From a checkpoint of a small CTC audio transcriber: 5.51M parameters.
Rows from block 10 of a small CTC audio transcriber, named by matrix and row number. Rows with one number belong to one channel. Each number is 128 + 24 x the weight over its row's rms, rounded and kept within 0 to 255. All counts start at 0. Numbers have three digits each.
After each channel's rows are labels from the 100 clips, of 14848, where the channel reaches its highest value: "top examples" is what is common among them; "loudest" is the band of the loudest frequency at the time of the peak. Only what is clearly more common there than usual is listed. The data: single English nouns, adjectives and verbs, spoken by a formant synthesiser in many voices.
# convs0: first width-7 conv (model.blocks.10.convs.0.weight, 160x160x7, each kernel summed), inputs 80-159
# convs1: second width-7 conv (model.blocks.10.convs.1.weight, 160x160x7, transposed, each kernel summed), outputs 80-159

convs0.148:138127113135111113110139122110114144154094084069116120094123094131096133152146116137108075134111140145106142138082091073092155115143130099123119124146156159164106167113150157132100125139127109093106101131134081099127098107148139111101136085
convs1.148:143123079126105114148122157148126175159139119162114148112119108149140157112077140139170107131178149116159130171083134114127127100132140099140134124097130160121111155096109103123103166135095123104107117123111072155152136146144133129136144125
top examples: /b/; /l/; /æ/; /k/
loudest: 250 to 500 Hz

convs0.49:112083137147080082099118089142100059145133085142078084089133107111097059130104120123137136133144146073148094095078122128137103141116135107135115099105151132115142116131137154140135100109077125123124168096138081127115124143091145105129122112
convs1.49:153109123109098089132088151141163103107120092158094093110166136146088094117155174120115152125147143106101131076089119115124179111128131152143115140160102118114139119138114112146107167181135106111118148125124122073118106139147140132120157128
top examples: /d/; /m/; /v/; /u/
loudest: 250 to 500 Hz

convs0.125:075142154130131103139124144133118146143138118125105128096147128093074136157134120157181151124151138112133121133112165109089168087114171075160096158118105073127108137116159184116104128146126110144115129150133140150101131106140098131116120109
convs1.125:090155144138124096105152111100181121107128125140161105129146143105121109155142124067141111139132171149152151054108127088118152157115139096119117148159108114142159133129104099109140155125109115151120151078153130096060164134144135102130140118
top examples: /k/; /aɪ/; word: quiet; word: clock
loudest: 250 to 500 Hz

convs0.11:133140124097088150126173084105127110105088122128087121134120149157118139143148159158181157126147080156130139133109115127105105104142173101106121156115137094095143124115144145097140125113107117116112130183158144138089100123118139138154126151
convs1.11:117130152131114141103175145073112154175078110168071119137153124129124135111147118070180130167142122141160120103102160124103070118160140104130123149102139117188086126135082114159174069101115136108149118160092125148084143090114088146130126112
top examples: /k/; /ɑ/; /b/
loudest: 500 to 1000 Hz

convs0.113:108143179147134110126134145135123097104134111112113106112157093126100101154120115102143104087126109119093117096109106151133061119086115147130117134143097092114139119113136140121160152105143120081149123098138103145119115091147133080110127100
convs1.113:130123091159153094127156132138129142128114131103113112147105149164148113156156152147119147140099119149174155134143131135158073126116141114149060106161117146130130180130144127155176147103111140132150121124168162163111136103064124122113110124
top examples: /ɹ/; /ɔ/; /d/; /ə/
loudest: 500 to 1000 Hz; 250 to 500 Hz

convs0.79:152120139148099134140141144089162141103126113166148128139098129118140142065128113087155134117130082128126113130107120098171129130083146148128137113122106089124132059140130142139157106120085148132147094111099139105154129120107137151134149122
convs1.79:145102116116122139142128144132129126139103118187126150112136120112101135083159118138142156132172127148114123174156125093108156195085161125132096131078135092175135122125150083124112065176097148104144129144150117155118137108103140128148093111
top examples: /d/; /ʊ/; /g/; word: good
loudest: 250 to 500 Hz

convs0.46:138109103135122110135187138166123137092154109135142146134104124141108147133138106124114132114139090083135144159082094114156161107144148117095172145152184094121128079164121139162127134138115128095128099141102094135111175130107089135111114086
convs1.46:079154149106129137121114121124148098123116160133143106137136117140185128092155168132091099136096109146165109115090166131121131122095120155121150174154132098149182161136148113111079069115128154132140135119150131135122146147165090133123114150
top examples: /ɝ/; /l/; /ɪ/; /v/
loudest: 250 to 500 Hz

convs0.40:113069056113096142105091130132097118152081118111121115089161113149106115082149104085095099144089132132127083154098111125118163120142131083119131115131149145110111130133111108116121117126121128127148090104124116142128068135101135104098109131
convs1.40:152108161126133115134124141128164127164135120136140125100157142140137131130132128117068109096133096141073182120145155114119142146110115107150133093169127135130164127115139092138150139148127142125157118178100152098143105144095133105137128123
top examples: /ʌ/; /dʒ/; /m/; /p/
loudest: 500 to 1000 Hz

convs0.138:120125145118128135166116070141142058135069116138104144102154105096105097153088138136174142128153119082101158131142138062132118131119156102139094122104162129072146147152086168121130121155165126163116150114153105132140101104185142130100126129
convs1.138:092110133105104142108164147103133164153087122118090136103131136155106158158091117170177130180104108137170097179165098067113119166137140116168099135152133116167092129121153128147174121160094083113114107128103106153161136106137119151099136161
top examples: /t/; /eɪ/; /s/; word: stayed
loudest: 250 to 500 Hz

convs0.77:123049138136094074103103100121113127093112138109114130122134091115113085134096127132122120111152133078103060094113117108130080138113115119096137129146120148144146153122127147100128094101133086113103136084139090115150142118105124106145117116
convs1.77:139166137102133086111083120124139090129122122115135162119106124170121098128145189100108144187135135118147162113161122120158122135115081127104136145161099156112101124147107117141120142140134043116126122161116127133109099110095155148110172135
top examples: /d/; /m/; /v/; word: moved
loudest: 250 to 500 Hz

convs0.93:079179140122159082126139102116103100134119104086115048122149140117114089150113132115147120103119132116116115121146126108152131119120145115133113088098123150124145099106132141099108157112131107127154135176142127115124132143117132100149108107
convs1.93:093120093127137095154123159109166119152106103148118112138175148147100097109106151136173151164138123132147128134117125127116131148131157125124076151141105144160101116106113134153129159136106063137170180122127134121106107106113142110128163108
top examples: /g/; /ɔ/; word: dog; /oʊ/
loudest: 250 to 500 Hz

convs0.76:154147128131104084130109103136123134081147104125097129136136103094137115153140118142080053141152129087104127140088134092109139060142179099149138127137120129121164146124124131117122106136130102107129138137123137132137087144108088122144132114
convs1.76:160112104118154121110110180152130120123108135137100119113135131112122086124128139153110095159132151174204130154108123087132098151156150097097117121118131183166105145114135124140074115143106063129141120111120125105132099168109119135158157139
top examples: /t/; /k/; /b/; /ɑ/
loudest: 2000 to 4000 Hz

convs0.0:094144166132143118151143144140138114140136101143134169078119160156090130124126121133124134138104121117094145177085112113184131120141137094125172136162199135131129114137133129153121136162079129166145056125119110161137101141150120101111097133
convs1.0:110134135135146118163144152126139117146143167145118136110101159115156141130118150126084122123134137120159131122107108113099123137113121116147145109153109163128175146131150100111135124110123123133093113092139145153099114173105127131107188139
top examples: /s/; /l/; word: small; word: slept
loudest: 500 to 1000 Hz

convs0.25:157051081134135149190173152116142139107133104122148160143068124136113141122111148143071120135133093145127149133123131089119158106138086128113097121133126081144146101139137140136127170071145107145121084155092112127116106123112123145090114117
convs1.25:153138151093132107118142143118130138145091108146120089153138115127105118103133077147120122126116181178120114120102107100118111103120081150144081158089133118126155136124159112115099122096128101135104144110178073133109132127154153121148111148
top examples: /oʊ/; /b/; word: boat; word: road
loudest: 250 to 500 Hz

convs0.15:131111103152127121147100145125130098100117130140120150101108080123132154053114135097109135149140130149158106084109097131140101129079125128099102116103130141146145146087069116080119180076121131111155123121118142123111086143148124088111110169
convs1.15:122133121146132143163133129143132170113100155129114127132095094120111126077129069125131142077143121118118109151125126146150136123141112118097099144082120147137140125143169098100134177080110133152126120153141123141155124117107151140121145130
top examples: /ɹ/; /f/; /ə/; /ɔ/
loudest: 500 to 1000 Hz

convs0.13:129137154147125133154142119175133145102139125131123135087065107151109135119102161150161142144122089103102133139106114145087167152178147108115098148135135121139097128120123146092095141153131120134144112106064137111136085119097107075122103135
convs1.13:094108097100125148126159129129154105097129186120150129149106105118136127137145115179101140121125182150177084135139129102159146122101131154110154139115080142110124125139134115127151102158128184148137109089139147111134095154173139128055121130
top examples: /t/; /w/; /aɪ/; word: white
loudest: 500 to 1000 Hz

convs0.87:138131127106150146131164113098126105112123117123128145107153149126112081142104133144139164121161137105088110069122127121140080087164160120146124130116134120141122101150117138108147130110114148182156163139141125119163178116114097169157116104
convs1.87:101147151183101090144123137104141179122152111128137110147125149138120158140135116083154134131144143095145148176118111143150135185134142116127133090094155050148090122103124140143120122130218123118178117161122122135145181113118119124156109118
top examples: /aɪ/; /tʃ/; /d/; /l/
loudest: 250 to 500 Hz

convs0.106:107152088125142145102129110140109141142086111074150145154122097093137115097143081109077088079140148145140144143135106130106112101153136117122123106151128152164153152099114101149103122151116136140128107101136081125082176133136163113111135102
convs1.106:067132134142144151139128112131108129105133141170127153147107155132171136102115158146124105169130114131181096173121145166106146088116114132112158140104110127132138184153142102083106089119127142127108120086124099153163161127148136102128120119
top examples: /ɝ/; /v/; /aɪ/; word: river
loudest: 250 to 500 Hz

convs0.26:136121158120124113108118146048117104125135135106130144099109117139115132121115131100122113117137143119103111114145139154132132111114122131151134102113102133116098114160121154131138079136101151114144069112121135074124112149071139149075096133
convs1.26:097120122105100114127142128127088132155116113132106124127149078100090114098157148070137119157150198159145112084102104128129125104154122108083122166132137124117122144120111129155108095147144128101128172146131166112108106135172140127101147123
top examples: /s/; /w/; word: wants; word: waits
loudest: 4000 to 8000 Hz

convs0.73:130090162147113097127143158122104150106144138091122098157105118087075121136146082156121130057126109121109097115090115091161138096092145115159146129104083105088146170143149134125107109088120078107134125113140090136126135118063122111133111076
convs1.73:116145129126150064110146110154116077144146131077134159113127120163153103140145200115141116161126129170175169131111132121140117119112121163140119140123099096145156157125087131150108098120135097097156144110147121118120138147163087122127147160
top examples: /n/; /ə/; word: kitchen; word: station
loudest: 250 to 500 Hz; 500 to 1000 Hz

convs0.108:159131155101137145177146128119123098136111107128121169094099090144108133048093157117120139149098111153141127112094091155084145117133156142134101162116130096111135162125121100122132147116128135097160110136125089156099102115135121103136057156
convs1.108:123153105125100154153111130125137118100114112148144148097131078099116123096101094117147136108130114092127097131096142108122156114158112138117098126086111127156133102142172117102084175113096116140123106136134076109141107114135140156127147153
top examples: /ɹ/; /ɛ/; /ɔ/; /m/
loudest: 500 to 1000 Hz

convs0.68:141142127133160130132153094063124155096118129153125182121140146119139124135083136139161134164140109129104082092149143146137066159135117115123148121101101163136064161155131109102129117135172108185136121143113135111140159112103159133157144124
convs1.68:087131157116088133146120106087118136123161159136097113143137126136093132115130111181175134172143136137153103145139115146134100155066102127134131128060151109153130101135117183108139108108154121133140091113102133117112141120177132172123103130
top examples: /ɑ/; /k/; /ə/; /m/
loudest: 2000 to 4000 Hz

convs0.67:167069134109079139131147137123123139127091108149169145149090142131120103109122132096122080111130132155156152125092133082121151137116125128117131150125097115177158157105130130105128122142101107109087093112108115125098069123124169165081155120
convs1.67:141138147111096113103139093124060163163101108122142133170086143133119131075099153150118125134125115150107124151105076109134138128138106158124115153134118143134125171172088138160139137134125135134137140146105130166156150134156170078167114129
top examples: /oʊ/; /d/; /ɪ/; /w/
loudest: 250 to 500 Hz

convs0.28:116081142153085085094099105109131106124146130123157126107094099105139085126105127109146137129130120090132087103088106119111103122128115145111148148121164142098137130115155149100121116140085110127134148120140068094112094127075132096111121115
convs1.28:121156131104097114109089137157171100108118111164163142063150124151087098106155187121115145138133126105100129098125136143120185162127113136145095126152121155117147134144115126142121162202145118092143155184105125083115083106149132152101165113
top examples: /d/; /z/; /h/; /oʊ/
loudest: 250 to 500 Hz

convs0.110:096153160124129134127117171142073120171124111120122147113109148149123069161158142121065108124126149155153136170133133123150118092139141113147129107185120146140128127129131138113140132144126120161083085110124097159098158110161128123133099091
convs1.110:109156149141125150174128103135088148155132139143131141136137111168144110152135123095112080109096084116094125136109123144093134099124137115150123130156133128152143175133166111098121147096135141140113094077154131148138160110110147129155176108
top examples: /s/; /l/; word: small; word: sailor
loudest: 500 to 1000 Hz

convs0.31:156134143104145126116177170110111147141151111141111157102114108144113099104096122131149124132157152132115121119089135106146109140131144162140124092137146147148127141150131093171091087108095124151107085154121129147126134181170116160118090098
convs1.31:076128111087119128091109117097089116147130144114121135119116146097127127127034158108159121177104133137102132099084120102162128090091102119116153132126129138157125134132147145118115081126139104130109128143151149143091139150108111139086128160
top examples: /t/; /ʃ/; /f/; word: fish
loudest: 250 to 500 Hz

convs0.29:142143126106155118129115086144099131123132111158136155081149148141114106116102117112136065153120132091129112161134125141143136146112130126105156131137130156108106158109125092139142155106148128139109075135128177157143108136122160076100116132
convs1.29:144120159128113079145132124124162128131106147115128138145135149145158128137155163143098091099101100143154197137142141111107120178091116121142139113144129138140195096131174122093145129080137130172140119101134170165130115140118105104138123143
top examples: /k/; /ə/; /m/; /ɑ/
loudest: 500 to 1000 Hz

convs0.72:130122111133137139124138148069145112150113067097119158111107133090094132138145135076088144153135123136106119132118095102109127112126139134137084143129136109114119117144130156082110126114142093146127099118146119129113082117131123120136114074
convs1.72:149156103137117143145095130130115135136148088140129133108164062138097123153114104122149112124151091122103124114139114119080132091156109076124064153134121137128144098139154140113066119111121118130165116143155106124152109122116106149124138110
top examples: /d/; /ɔ/; /ɹ/; word: door
loudest: 500 to 1000 Hz

convs0.44:098121113119134096127111058124125110111097126128149139073129125134087116134113132100120084107144080105125108119151124136075106151146133095115122149121144081145116160128126115119140153132142108108148109091097116120115110085080127047112088125
convs1.44:125119122173126148101116151155175130116135130135132137147098155112124138151138168136097147171152112137151118136136150146129107107165140086128106138141134158106143118104134124141160118118079173101108085109113114091121104114098116152104065098
top examples: /ʌ/; /dʒ/; /p/; /m/
loudest: 500 to 1000 Hz

convs0.117:117140137088163095103188075123119118107170106154151187111141100135132107130105120128163099119128112109145086080118111156140128141136115113116145125116138113132066151164139114134116102104144131106089119125104139121126162122132098122151096086
convs1.117:077111141113119110103121097118128100130116194131138123141124120117189101115129172116108093146111117143166113140156165138119130132101090124113133145126130121162156126121163117103102097112118141109077127141163138142076135114164065143138109159
top examples: /ɑ/; /ɹ/; /ə/; /m/
loudest: 250 to 500 Hz

convs0.22:117120134151107113130113094164099089116145133128167131124108096128106130148098087101140122096128091098114146064132078114105130145109109085113139144077105108140050150096113140074086125121124117109117147104105119104124125122104145116104127150
convs1.22:128124139127080123138149100109174089072129152099152136130112138136085119125140144144101167143162150135119130165150131122142188117082126162110170136116126132113114137172162143113142136146132122149142127113105094099138097151166146142131118103
top examples: /aɪ/; /w/; word: quiet; word: white
loudest: 500 to 1000 Hz

convs0.143:151114146160116143162119108074150159132101108148125162094135112151092107145097122126097152122120077114103133158112097113113111066167131163140111151136124120124123126128144143136096081121102164084147115115107141097127114131118103078143098104
convs1.143:122142099106108140125102140131114097105132108129138150076182101101101099132116123154138145132162106151108139118138110102099157144138138125095075146060152111141118092065152157130112107147098116124162155169140083102116103114101127156142124058
top examples: /k/; /l/; /ɑ/; word: clock
loudest: 500 to 1000 Hz

convs0.156:139118109138142128134134122161107127160052127103131103121114130129136135136134112156127129110129118127117134145129148031115167109149112125114108163120137108167119128086103108184089095143123109130118130168125082083146142117147114093105116122
convs1.156:126114128114113135138128142096129125143111116185111119163119120112165132091123144122162096139144152102109092145152151098101097093109166114126083115071126126131102157136170103150089143162100122139081125062095095118146121145109139124145136127
top examples: /b/; /u/; word: blue
loudest: 250 to 500 Hz; 500 to 1000 Hz

convs0.38:084146140146106118096089130153148170109130123137146141176089127086125128135127069142091080085134143114105114156081130113133121110094145122111151108143111090120102115107150128144122100140113118106125111143120091166087147154120141112098143150
convs1.38:090140152128166116161121153130156118171120139130108088150130131148137157096118193144134124148130118139173154171055117148136115086087096173128106127120136112172158182152145126106095104106100122106137117101121136123125153130141124140165158173
top examples: /ɪ/; /ɝ/; /v/; word: sister
loudest: 250 to 500 Hz

convs0.85:164108147120099125159152093124117108118128111116143122072140114143091112098106149138140102123141138085125155138092145097131128149157160143148163142111097106143105143138116125170117101141109122117092112095098078111136108159117120107088088070
convs1.85:149154148147148164132130178110141168116105103138161148107147127092086109090110108176127139132152148141164107158134094135116133170146108157083153126108150086173097104132132165133117153129114112129096108157117121137090129111084117128101121133
top examples: /k/; /ɑ/; /l/; word: clock
loudest: 500 to 1000 Hz

convs0.96:163081038125177125043120117135111127139166123138135108122156136149103126080119134114142088150131107143132115117120102136134097128073073105131161127147155142125149133141121091064162112047153111096087126082133135142132118137178124129110123144
convs1.96:153121163144140129121138126100126097119094130159109087152139147133123123090137093086114126099120156146141174117111122130138133166146140121139130123106136147148122129115139150131131076087175139084099094168119153136146124159085098081109148112
top examples: /ɝ/; /t/; /ɛ/; /ɪ/
loudest: 250 to 500 Hz; 1000 to 2000 Hz

convs0.120:158074074113120127135146142161116120122092113147164124103138100090086078166111157100176094141143167093105135109095121151152085130118125141153109070121126129154107128157146135134131091081128113146123127141102108129105129151152167147120155095
convs1.120:114174146111104113138094150089105148196164135127107105133113116102142139146119099140213090147136121100135108165118134097161110110118132123127103136123126081150158123141116158163146118136110086083155118111114137136121131148131172145117101153
top examples: /oʊ/; /ɹ/; /ɑ/; /b/
loudest: 500 to 1000 Hz

convs0.32:115156133112128138127174105146124089138158141145169135089143128128125098171118122177137112072146104111127148117130162123145143073184158150146128147154144129113117098168151151121164121144130141150128138088099087121106135104156097160142120074
convs1.32:099134144149092155111134117152134134149094154145171115135121162118185138167097170104078091177137108158136113149127177113097167123131136114093124143130155103174175149092107108092116118143147123136090136159133105121123154139132074110143138140
top examples: /aɪ/; /ʃ/; word: shiny; word: holds
loudest: 250 to 500 Hz

convs0.8:164117108147108128123110122093091130078088164097137101150123082129124114180124146134102110150120088134136107133073103137123110133139125143137134183133167141150134108133084116134161110121126122104139131121111094123098121092123122111148145095
convs1.8:147154128166152115105135144161126167096138147117095125134139098171117145133145143088106146124144162145130123127119139131103088098130129088096125151122149143147149132116136078155132098077082106111134142101130145125096126111099119117169113157
top examples: /ɹ/; /ɔ/; word: door
loudest: 250 to 500 Hz

convs0.112:136107051133122142163132134145124120095110125146129148097122097140094131133134162144088108130145119098130156144130137094090173147153095145123141159138109077118118120115135151153102157079116094139106097127119089136115129099118088117100081124
convs1.112:123184188128116134112141158125130153164115125124149105118138103115114126094120066129102129095087154126118117144116125105133128121152095144100109159127143100140136119135141139111112142070113140162139142126165080102129132101166134112143159128
top examples: /oʊ/; /d/; word: road; word: sold
loudest: 500 to 1000 Hz; 250 to 500 Hz

convs0.109:136158091118116117089139124086104111102133167109119155134138142131097146119135100081131098099114156128110093100156097130128132136063153141127107123125105138118092123123151118053180118085162131135121114139137130111091104138079097127101119177
convs1.109:112110143151131118121100117122109121158165135146082132102168095142148110139191121116105097134153094121145113099185132145088123093098118126159109119164132133144120090146122103130129105135124127094118117156070143106104112082126097131133112112
top examples: /ɑ/; /g/; word: watched; word: good
loudest: 2000 to 4000 Hz

convs0.82:124108150131103137145126137111143091099153134109092131073135120152094152119115100132076107099126137111124119094115112096112141129148131140129116110107151106094150093090139152165115103123095138080114099125148096121096110096116078089062080137
convs1.82:102135121134131161130121154152135129134109101113175126080110094110113147082112146154149100118118117113155120169101110161142149101160136151143066132106091105120120134119114142157095149143089159105149144137136098116127103095144122163070146144
top examples: /ɪ/; /b/; /u/
loudest: 250 to 500 Hz

convs0.115:102123128147104100123141159117110124112118116110119120135176115059092112149122147118118136137136145106100100106161140114135128070079116123179105099132124130136113116083132155089125154106150116138142138125159152131120149127101123113141120099
convs1.115:133159093172148120115120140132138136144153165141162106161156145171117094117174106130164164121162159077114132138178144128157156130066111128107096108140135106119144165145152128111141140142118108130143119149173096056146122110101167115105105096
top examples: /n/; /ə/; /oʊ/; /g/
loudest: 500 to 1000 Hz

convs0.42:148092131110124138171151153134124122101121126166148146121159119145096109131119154114117097131162149088100121085166147155092106132131168140120109139123127115111153123079107126115143121142137172142128148125152122122107166090110100113133117141
convs1.42:126184161133144135148128138114128069105122123130131116132133068103132121122158128133126133120095131102140113167113111144153124136132096161139106125116148102168112141135120153125086106107112144106130145132141140108153140107124121130074110125
top examples: /d/; /v/; /u/; /m/
loudest: 250 to 500 Hz

convs0.91:106086146130064116139143146119108070116116123083109136089150107099097086142129152142119149120164130128124127097140130122113115097128128101148104139111099082136107121133138135126143145081129138134132155111143079139111140122077140099132123117
convs1.91:138176132190113136066112156150140129155170109118108106129142133125123113151167114063123160117129145078141099125137118130162145128142096125097107181139131116118113119119099115150134145141104172155153123134130129073124148106169109129113097137
top examples: /ɪ/; /ŋ/; /n/; word: ring
loudest: 250 to 500 Hz

convs0.53:122142176135151118130081092123139113146153165127119136117110162124136069175098119139122123110116097104130130093148132075141120184141114127111137143098119067097139102157116170168117094175105114181125136100118119131179140114131140134135125102
convs1.53:122118113101069147104157110092126074124096121106125127120127165130100134140078126132137161192102123163126152138153080095148139141115133159116131138136110138146113144154125125125134123160146042170132139097126118122149096135136140108123161135
top examples: /n/; /d/; /aʊ/; word: found
loudest: 250 to 500 Hz

convs0.56:110149119084122148126122091135094140091087095144158126162126156111112149143092165116151126118112130112127148121145129158131087138123125114105102115122105107104097131115113134138104090097141139146133121170080134137113159140100157136162133123
convs1.56:111103108114128158138180138080120115089150095119122105163150161154111118116114105137146193161126143103149153118118111124116102159083138143091148110121159110135156111129116171062140118112123110107138091079156127138095133150135131125141094147
top examples: /w/; /l/; /i/; word: wheel
loudest: 250 to 500 Hz

convs0.97:128117133091129129095140114134126125097120101115125096139121079116113107145115132146154139089150085118102121056088114127138102127066166093150119126104094083102118128168129139098101128114135113114118161131121123103125131111115127122140127080
convs1.97:119141131171121117076161126088130139139120140107136102103124126156110136121169134096166136209092179174148137113101145143121082142127125123134101127112096082147113119131098144158182103108144142104131111103153132108110121110133076158127142158
top examples: /ɝ/; /s/; /k/; /w/
loudest: 500 to 1000 Hz; 250 to 500 Hz

convs0.16:115140173126117117107134140106142151137123153102140163137092131142137144106120130171105114101101105147111103172129121122149154107134128119115148137144126116139098135140164112135105110154106084163101036114111070132132127114141144119096136117
convs1.16:120132123120121090169115149107142140131118119176122094152145148149141150121112153093089154153155145159143175146086083135153128148124107183146141141116085130124173146134123132117113099124156102104101146120153078134107157143132141151170168150
top examples: /n/; /j/; /ɛ/; word: yellow
loudest: 500 to 1000 Hz; 250 to 500 Hz

convs0.157:087153145127156128156120121133125103150108134111128142088120103114129157144087145094130137120079108078122132090161108133115183136088160107110126123103106111072124136109106116072141157107123144106174120113118133100114105096142105117134078135
convs1.157:092141105152114128148134135169182110112145114127153117081089100166138143146133122172108148129129145146141133144181143124144164144051138145112132119127100122156161158150151126117108175146094118154136104135127109100160114132092133122101125110
top examples: /ɹ/; /d/; /aʊ/; word: round
loudest: 500 to 1000 Hz

convs0.127:127083086146160149117121150111127079109123120165102128103137104123095119125084134081099136145137126111129100084139151077132107149118095141145110115076131100126128065111097148132090134054096079151136127108124149085125148123120114119135110121
convs1.127:153137140139148125146112116108136122148121130121121095108128119120109106126171059118107152116114144132101163151146087126177130132136106118150102123112127091140124134124135141152085141087163107156117129172143113090150145092111144141118127138
top examples: /ɝ/
loudest: 500 to 1000 Hz; 250 to 500 Hz

convs0.142:126151146126147119144114109131140118143144135143143130063170125115109119118116121134106098133111119109110131125104120088114131098144126101127125143094125119136116108146124143166113118137123109091092076094119120085116121110154106100057093102
convs1.142:128114126111150142096149167138133102123099127118106163138158159127098115086109165134098136127092112167138118137076098112115118131163135135142087140096129133125107183108125107164143127116083123129096144184115130127083129145087108126158162114
top examples: /k/
loudest: 250 to 500 Hz

convs0.140:153075141105142140110147058095130135100147125155104141105141095181131099117108161103138123141151116139136110087088122157105064138138072086088119142138158102119165170116121105105128130132144153107127118115123104121123119085158112119147096126
convs1.140:145149123108113147105161113094093109140098118129098115149150138129104125109152108101155112137114131131147133111075132145125118115154137104132100168151137138169089076135135130132163081084126168109145123108163181141100114079106104127120129134
top examples: /ɑ/; /k/; /ɝ/
loudest: 500 to 1000 Hz

convs0.155:137143113139166127104097157104123114089126120147096117141107124127134148091101095110106100119124101147159125106131101080110101126098133133128136152095104127123122095118103133093133133085073127109112127102073153119152106116113116159118101115
convs1.155:130100129163145113090135080127128119086132132135097135122117135142115123107161097121078157126102136164115142151097169103150114218097116115129133141077118076120128099092178082126119118128116110124107120161130136130181127090125097111144147133
top examples: /ɹ/; /b/; /dʒ/; /ɪ/
loudest: 500 to 1000 Hz

convs0.114:136150142153123125124139183126105167171112104109057120144142094098085097130162162119100143141137133156117114157146129128114099094117134100121145112133100136154096107073161138122117118139092111107110127107184103157146155104135153097122135125
convs1.114:125180136169119155140120153122114113172128149138130124157140113118154142116118116106174126101113106092104121169132126177127103110113108124168122133113118143165116137180117130130146093119116137097080122150111136112134144108121101146112178090
top examples: /n/; /ɪ/; /θ/; word: thin
loudest: 250 to 500 Hz

convs0.90:108135145152111122076114154101128127083152141103068145105077085175128120125106124123114093122145119142104094125100100138129145091148087143131074119149137136142138143136167135127167110117122122143156094157107124148105109122114106138134146138
convs1.90:115093115107144134126122103126106089128154155147123108101152126115142124139118098139133124106119171125152142125129106132145115092110143126133074121097085111122112111116149113128089140150175137140090154108112150114104102121106134108143184132
top examples: /g/; /i/; word: green; word: good
loudest: 250 to 500 Hz